{"image_size": 32, "color_jitter": 0.2, "targets": ["side"], "norm": "none_scaled_ws", "hidden_act": "hardswish", "kernel_size": 3, "widths": [64, 96, 144, 208], "loss": "cross_entropy", "init": "trunc_normal_002", "learning_rate": 0.0014, "beta1": 0.95}
Rows from block 5 of a small image classifier, named by matrix and row number. Rows with one number belong to one channel. Each number is 500 + 50 x the weight over its row's rms, rounded and kept within 0 to 999. All counts start at 0. Numbers have three digits each.
After each channel's rows are labels from the 100 images, of 14976, where the channel reaches its highest value: "patch colour" is the nearest of a few named colours to the mean colour under the peak; "responds to" is what is common among them. Only what is clearly more common there than usual is listed. The data: simulated grey scan slices of phantoms with and without marks. In brackets: how many of the 100, against the usual share in percent.
# convs0: first 3x3 conv (model.blocks.5.convs.0.weight, 96x96x3x3, standardized in use, each kernel summed), inputs 0-95
# convs1: second 3x3 conv (model.blocks.5.convs.1.weight, 96x96x3x3, standardized in use, transposed, each kernel summed), outputs 0-95

convs0.26:523497548423502475486548509589511556506479554515485470587522475596500447498468571507467479426456521477532562505532562460442539507549559428548458479476473497493424359480448466580394516603444533496511558514525405462553480466472364493496447536467439415417458468518465564547522507446551468511
convs1.26:471530477517532547527487597510495524490515478513437543576545524525521462548538442504470531453531474539452402495438601514480408537479531504608517549464453554449494417487511557458585485569429529461475613464557409482575445603441568481402435494549434535472470521460493585516439548455441506512
patch colour: grey (77 vs 40.5)
responds to: dark spot (94 vs 16.6)

convs0.50:512528468546525488453556519495390514466531478487499365466448520409517480436491443527549494541447500528504461471434488523525451524508495517538553426524536501518487436532533514447460380506450509383583461530479458375497569396482516420532521448489572569496436549466446469413484597501432566514
convs1.50:554447524454469480557431442430425451540453442468557514484519478505463527463443571501520537539490556446534526513528458491546588493561509426481422468420534522525457582480505425533425558521550477526521440541450552551446599456502431573580627574508629465485485481564462457545511530542509439452
patch colour: white (68 vs 1.2)
responds to: bright spot (51 vs 16.4)

convs0.1:557506494502573564576562523497450478544552459526502466465482581482475503479536422470484543614515566581548509448462524527492546515547465503550603513584572502577516465545588541411436400445481532505491460504447480535530589484522469462562583470554505591543503578564443478501466537549426592542
convs1.1:521550520503469528531467491482401426550443535561470469461540478482547472565469594517479483555448467522541564586539465539462543439525458530506438407518570583439500464506449463557531594484433481554496416420397423547458525528529552513569530476514475453471471426559437432504597498401578506527
patch colour: white (36 vs 1.2)
responds to: chest (80 vs 24.9); bright spot (58 vs 16.4)

convs0.42:507543516418529438459507473532520485460562514505527482607527507547469513494478568491520392478463450509514556500498539453358536545510580368521417523465454473495451430561460458506447515613445539522473548466492410509570461467472369491451440556500432469453476501499477614513519507434493450492
convs1.42:492501595540494490566477563475482539568522469487487477591516561532548539565545428452474540469581519529514422445488578472468436600501570532541559488479487562488501402452480484488570522543427584426445599454523402502560443551515581521445449541485452543455518543511478618568458523471443502476
patch colour: grey (74 vs 40.5); white (25 vs 1.2)
responds to: dark spot (41 vs 16.6)

convs0.66:528494536393430571547547591515461471555467476517587567512551541592353492423531465520479490509525568465551543467537511478454488487534518459536639500541540452502460387515483506436437499438451480558406523367455503520518513472528417473539568491515516520499491547561441477557464500481498526498
convs1.66:514478502534470450516439551483466401518535498595497501434561464484580504577461523527462547479483525561474584549506460545484533393550403526460520457510516573507533478474500437564529460497407472540478422449395417487370540489558529549552485440512489556448517469448466422460606563436514461457
patch colour: white (36 vs 1.2)
responds to: chest (53 vs 24.9); bright spot (48 vs 16.4)

convs0.84:470472502472426561508536587494515403592558511512557556502554506495419533406525434498483489560475528529557555411510474440445414444492457477530589558489538460542518473583517519400465476485506470479397446447432479583520522417490469509513508574540525548567540595586472458563422475488441507491
convs1.84:549449492600429434472511563524455444482499484544575552482572481523565481602530524508493514442512518502434520563461454545491556400493479541506582494435403571516544490507485424552530479475394457539435439427424450492434454483557527501520455490521433576488516474406491452445564486460507371487
patch colour: white (25 vs 1.2)
responds to: chest (71 vs 24.9)

convs0.63:498537428532526517484564524508408502411541460497499397487452557423517544409456390520532461478475517517538450462458479484505452529507510516558544424553538498519517485496531481469521353480423460473585471503477415403532544452511500465556503420527537579529423556496461458410484585464390554513
convs1.63:577409514412467450546432422483455478522419482490532504522544528468494531464456543467540538536529560435541489513549468491575554493547559378534489509428487464540413609467523448531421525512555481489541491559501552513502550423500387571562564551456659465455513498535493485498478495550498428468
patch colour: white (59 vs 1.2)
responds to: chest (59 vs 24.9); bright spot (55 vs 16.4)

convs0.31:575539549416477459453493515527474536479520523544462497585541503511480501476486592499441477464501522458511596514508495455384595530489552399543480491450506459437426428499461485577429571594434474522517565454513393458534487562464377529498498548490418448452463420488457558503512494437591481525
convs1.31:419571448496531543520481583456533592481552524463477535542447547564465516489574416469479517462589458490448406449445571512418404520502525566530520498502431486478536457501448510364533447535512474452543600504563435543536426511451571489442427513454432532472486521469546555504425534437433518518
patch colour: grey (71 vs 40.5)
responds to: dark spot (91 vs 16.6)

convs0.57:569495526494470612566546540550414448546563487523525498491499562500464532419507500475508512573494513525555491483428503419486527570535483521489534483566597397541563526502502496424498457498422497469388482430443416482487542477503494475527546448548463652568487517555396542501444517498456609459
convs1.57:573486553526493439571494450480354461566496497476556424500537442493540553547486540475505510567471545471546494552552467524512579457529513476462451383469559579447494496548534466581504544498421476478479451425420482604466543475549497604567555532513524470445430449576410481597532501474513475481
patch colour: grey (79 vs 40.5)
responds to: chest (85 vs 24.9)

convs0.77:443550541457538519560490503496605462571394552517465529392459483571517415586487432514486479499508476470496435487601517588503414470500419434457475502539490552528422442524469500562492547522529540590488500521511569555475475421560490477481515553490476453510586548547639410524510457528543497543
convs1.77:567477482506538522382435508475600474381481523507453550531530512581537527460497538528436511472490465454428471547428591428473509481548514501565497564563487422587491479495533515495563444503546505485498516508539481437534514463440548473412501476466459513482585640410606477420474508533435545565
patch colour: white (36 vs 1.2)
responds to: chest (53 vs 24.9)

convs0.44:505487518471528562491568536528480469547521491431585474496489481486483476471577512514543506585484521563519543488512482543479526482590439503525619523512557492577434402596589552447354508460489564417510464498465499500458572492525470445537570473471562456454570581575475509531425584553518598517
convs1.44:528472508557471541522484476491475417512460432503472534467598474512551490559444582589406509519439549521468577583519443509450533458536472554476432510462562545501538449531512575597555552512452480591418428443371481471460621563501552485539556518498495514468496475475478461493632478473543487493
patch colour: white (29 vs 1.2)
responds to: bright spot (41 vs 16.4)

convs0.34:496425432479475542568515463529461458486531456557438551482434598505428512457492448473368494513586489533535507460518582506489507482524514476519519520544526437548552497464572511398456486442504538547291496489411510540519478552542447552579545485560508513520466548532521488426456453527436515429
convs1.34:495489536521461498530551448534412491515451462531531456459492470426510440488458532579533420517424468581572528497599436483560544479499497440497435505499514466445435546552578510578475545472516506530515410486442610476475556525568435434467591500574583417534455447568398476556541503580552526515
patch colour: black (98 vs 58.3)
responds to: chest (99 vs 24.9)

convs0.13:565471527479530560563566504482417455517518446507454568429502537424463488410564467402494560589458478513567458425457538508520466496519467476503560525545594415527494495494502556422556432461421511435474458490374517488496539418461512504576535490520550569514510466507442452537445526535375580525
convs1.13:545438601457477475552440490462438439504525517464543496487522417472510469469461561530563469511464549485550536511575438533592588464539532418414408463490498514488422540541497449590439564495525459547460426531416596530489531437535429563533560497585593481491425439545486477542506524509536461427
patch colour: grey (77 vs 40.5)
responds to: chest (51 vs 24.9); bright spot (44 vs 16.4)

convs0.92:527524598422498560600538537456441422552492509557527524440493551474400463443582441470528536591526517473565457416493470498499484517483467477509519526565590470510486484564495505399525496490391487562448461432460484512547535448462496510538562514519469620520504525547426464646450525520443552505
convs1.92:575449527513524528528439509449421408516499574497520479453557466529598524574453605504539524518485530477484555590486500525529589370537478494434439443472539571482466494539509516577503564448440456488483407416430515543409577413473457571521525453491526459461506508479473416490579546502547484457
patch colour: white (35 vs 1.2)
responds to: side: left half (76 vs 41.9); dark spot (59 vs 16.6)

convs0.51:565516567514481541558517536480453414523545429537502476453536571453433489426481464476495530530472536552569499375440500443520500509436460527475501511564559445526541532497467497391544473471459405525463477485424453479547558473497490506517488462518467675556436501520415470591417503491405573467
convs1.51:548488556461531505549432467438403424543502565513492418467527448545563538556463572498528546530484519467538557575528519544539553431557484470452438377506552558456455517503469472551488572480445462470511419437430499602418518412496438587556535497466549466429480500556436437557547536441533487461
patch colour: white (58 vs 1.2)
responds to: bright spot (62 vs 16.4); chest (51 vs 24.9)

convs0.4:599493551500493559545537533477413471523568452562472481443547533447468482451561457452468556577471545550532494441421510499510494529506465515519544512570597451549515522531503529390515433512445479467448457513427457454524552410474492513570559517508483650535486476533390483577464520532419607552
convs1.4:573472588468502529590461457438417441561497512474518421470544448520529495526469564519529509557489521473579554549555480529553594473551495457432431387517557543459436530516487508581466568500492457514483420468412514589451538442475459593593534506515536469454447445584442455577539530472530521455
patch colour: white (71 vs 1.2)
responds to: bright spot (58 vs 16.4); chest (55 vs 24.9)